From a checkpoint of a small model that answers yes/no questions on an image's attributes.
Data: trained on streak pictures of flow and ridge fields, 195000 training examples, 2.0 epochs.
Rows from block 2 of the image encoder of a small model that answers yes/no questions on an image's attributes, named by matrix and row number. Rows with one number within an expert belong to one neuron, the router's apart. Each number is 500 + 40 x the weight over its row's rms, rounded and kept within 0 to 999. All counts start at 0. Numbers have three digits each.
Before each expert's rows are labels from the 100 images, of 14976, where the router gives the expert most weight on average: "strongest on" is what is common among them. Only what is clearly more common there than usual is listed. The data: streak pictures of flow and ridge fields.
# router: slot weights (encoder.blocks.2.mlp.router.weight, 32x512, trained with AdamW), inputs 412-511
# up: expert up (encoder.blocks.2.mlp.up, 16x128x512), inputs 412-511
# down: expert down (encoder.blocks.2.mlp.down, 16x512x128, transposed), outputs 412-511

# expert 4
strongest on: parallel
router.8:524522464533450557514469552521552409528464485530552486596565482510460499488536488549472547556559426524449530463487519480487558485566488509470545473490493554478548560469514484454551538573453518572511512486452512518517553515464532462550464523433570469510533463475520540496504457543512493538499498503516
router.9:499509453557534580494465528510587498493428520517585509543578501491490534500514531564497528572519461513499534471506569499476550481583452462469571464485490532525532525464503456449555552568450548526514546512447513480494545484491521508511543488457574482483582454512509486506516434534512471529491495511559
up.0:411526475501447480492533502518552522563499454404493545499508543502517511500475533606574509389493556400531527511481523521514488425506512418496489452513381477464494454425450482542529447481505448493544491505530506546498550496446506462526528500453539451422485502542474499507520510519472597485520480527482
down.0:504507548557607529507510491471534533484447590540590566521490491489471460506551416487504493501500509556540475488531484507490411405542441499499520459508498500501558484514528513468460548578482505478538543508497502496537564474496493567501487503467514477466503538491492471529472496494595505503437548490535
up.1:549459475525636516446465503491497554522521487490463524492451510564548479526475527476496437438495496448531499475572535476492502550541490443513562494551537557567467513468504479558509472556464504367461511521478500448452461525534525467439480490474463558485470466496536520468477546439511497477501471525530
down.1:493543515486486449514471491491451506383533463488565515547523498490496563505539486527501509506475450505528522523475507528478454508454490542492471517507407563497451461574541473419534581496474515483532451551485477506547498404410488498495517504486561443508432523502460479506533508534524529470519496487445

# expert 6
strongest on: parallel
router.12:513550458600567576505515559474584481552495505464521434554554535487505519469479547542425506537448461510491511429514559522498560459488486506466541475470467520438590470455481471427514501499458511504527500483428555546489555495487546485488493502439533467536540479484485507512437431576507504563479474501550
router.13:483482477598530537529584477485538552481447470505555511534573484510469586508526533510401473554490483518534472486565510579485533512570517504545526498506456447520465471482556412508491625535487510504518520565462510531467616536519538514546510483469540419506525456475503506482497493566490517533480494471449
up.0:484473518495484526539501496507554554509569526499492481504507535559548540446492475520493575529466486498533522500528512513473518487497502458535494565524470486453457558483527497506498509482465494490536527577457490464451497503356498503533501615454554556491551491449498500474438486500607493492494502536495
down.0:485424510582507503436440552521484514552534475562482513502473487495481472505588461505542492484516500581526446497469568524499477539579489496434506496511477531497595461503495510492490497539478479533505494528510505520625542481499557468490498481538516466547536474560487543498494579510424500565443536397483
up.1:545545530487505500510568553493436525607500494500518510475531513503560468523420476552369503507472414516492506391444647483494508434494482534457483542454442567497453506528485538480478463505540545519473439560490540497501473490378657495503495527441526496409536496556499500503505461515528487495474500491466
down.1:521467474587473523483494493484576518499479552468500509562499519535499514523519543443464517494508420496478569494549395495548556414497454534454498507546508506508463489439421531502500502474574470486547518460506509485514414494484511462601564479581560499500526503521504518486452499500567459520535525533507

# expert 10
strongest on: pair of whorls
router.20:537577463581543544550512554498524437480474519520523469561557507467513519488563497559456561543555438540479535454482548496475502455564510509520541434462465484472529527471575497438530565525465553538555480471438479481497514510479513431492439477472586469508555452468509500512488473562472520534522451470571
router.21:516547454512489594496487535503503464493486541500504501555548483460533450444550494555458568572592472546471519468481517494495568485523499489550545498469482444480546529486498524506507523565478552517514506460498549510565501562508565467496528542472571498527563519461501506468518473582490530527556420515543
up.15:524499525530434500501472468518532473481543450452498498509541550537354538482444477566433495511482523563528489517472450540463499528447566538519580468475478529481508515527462510520483487496475617530522463420519542478476499495503518507499567561434505586386499531486543528474528506551480493502489523504431
down.15:518538536512484503491540584511500505450475491398566522495497500502506545498494564502486458498510516504506626479501542500498499496511516476475496535490473494527486483460498546500476461503499509475380500603477502458445533503503506493425530520513500491475508472497506457434458498524485519497455543540509
up.16:526497514439496500595534457516413460461449575507434491412530500541495496505499472509500478482453494547529488456461492533490480527479494501495466545456476475481495489553401528502567579465494435435497453485505501528518444557500512480509501498557511569504502606583499463442508543479537504478508497530444
down.16:480457500447491501535457469545482480618552543499508508511508485529473497520483430595500569490494511461517487591525518500523429490571514491473470503504513632525478490498485525443603446461529518510435583513484548482530458463503415470476529495494434515483440481443395544508545502497512500503520541525455

# expert 9
strongest on: high contrast; fine streaks; parallel
router.18:531426564515487487560539538462507531515462470457489525479448495588517483551518493527512498532481477455468489482521456496523489470472482507467516490486502549507444465444517537465502473476508451476473519536487489532447461456471474477510499479536508520516399427575552517489526511482472500489459523550514
router.19:557423516489498452616560547413530521465530461461486464457484496541494561503480456523524438528526479466483479522491476509553510498504519517501494473465491576486524507491525519482515546473577449492465482478473545545449495454524468512516578488519525585584448425525541512533539579524480534508494522495448
up.0:520573464447510505492530534501510479439520448452422491513467518490353502508443503628539498589525492494456457507508505575498547532521521530494560503518504502540499546488501486559512492554483506440457435492491500483513500504501511482491564488508501459509589488522540495493560485516514409516520468478516
down.0:439504453429502507521499509484519573499480446470589612452507454436539496464508518461452558502455496484475539481515510509513474497542500661495500522500491508481479480487524516537491460531453500440543426503429616541453500446487526489479491446514481522478488518504550536484506508565445462447513560499471
up.1:531509520494572494451499508474417507474496513522491551524472552507465460487595493534546591507515482458506455477499522446479484477498559528503513381448512551531488551498519506506514414597531455510463515528502505540524519475522458539454474525467425414529494533652488467529503506507497491425441518446444
down.1:536479513470456478503519538436550514510484466476470552497521501470480556455504485502533516481368512406463499460536501514485467500547516464468527467515503467496499400474477553496429505507513527509467536528498481504474456501517478524512497500516443503556480388478476527475512457411440475473533454491487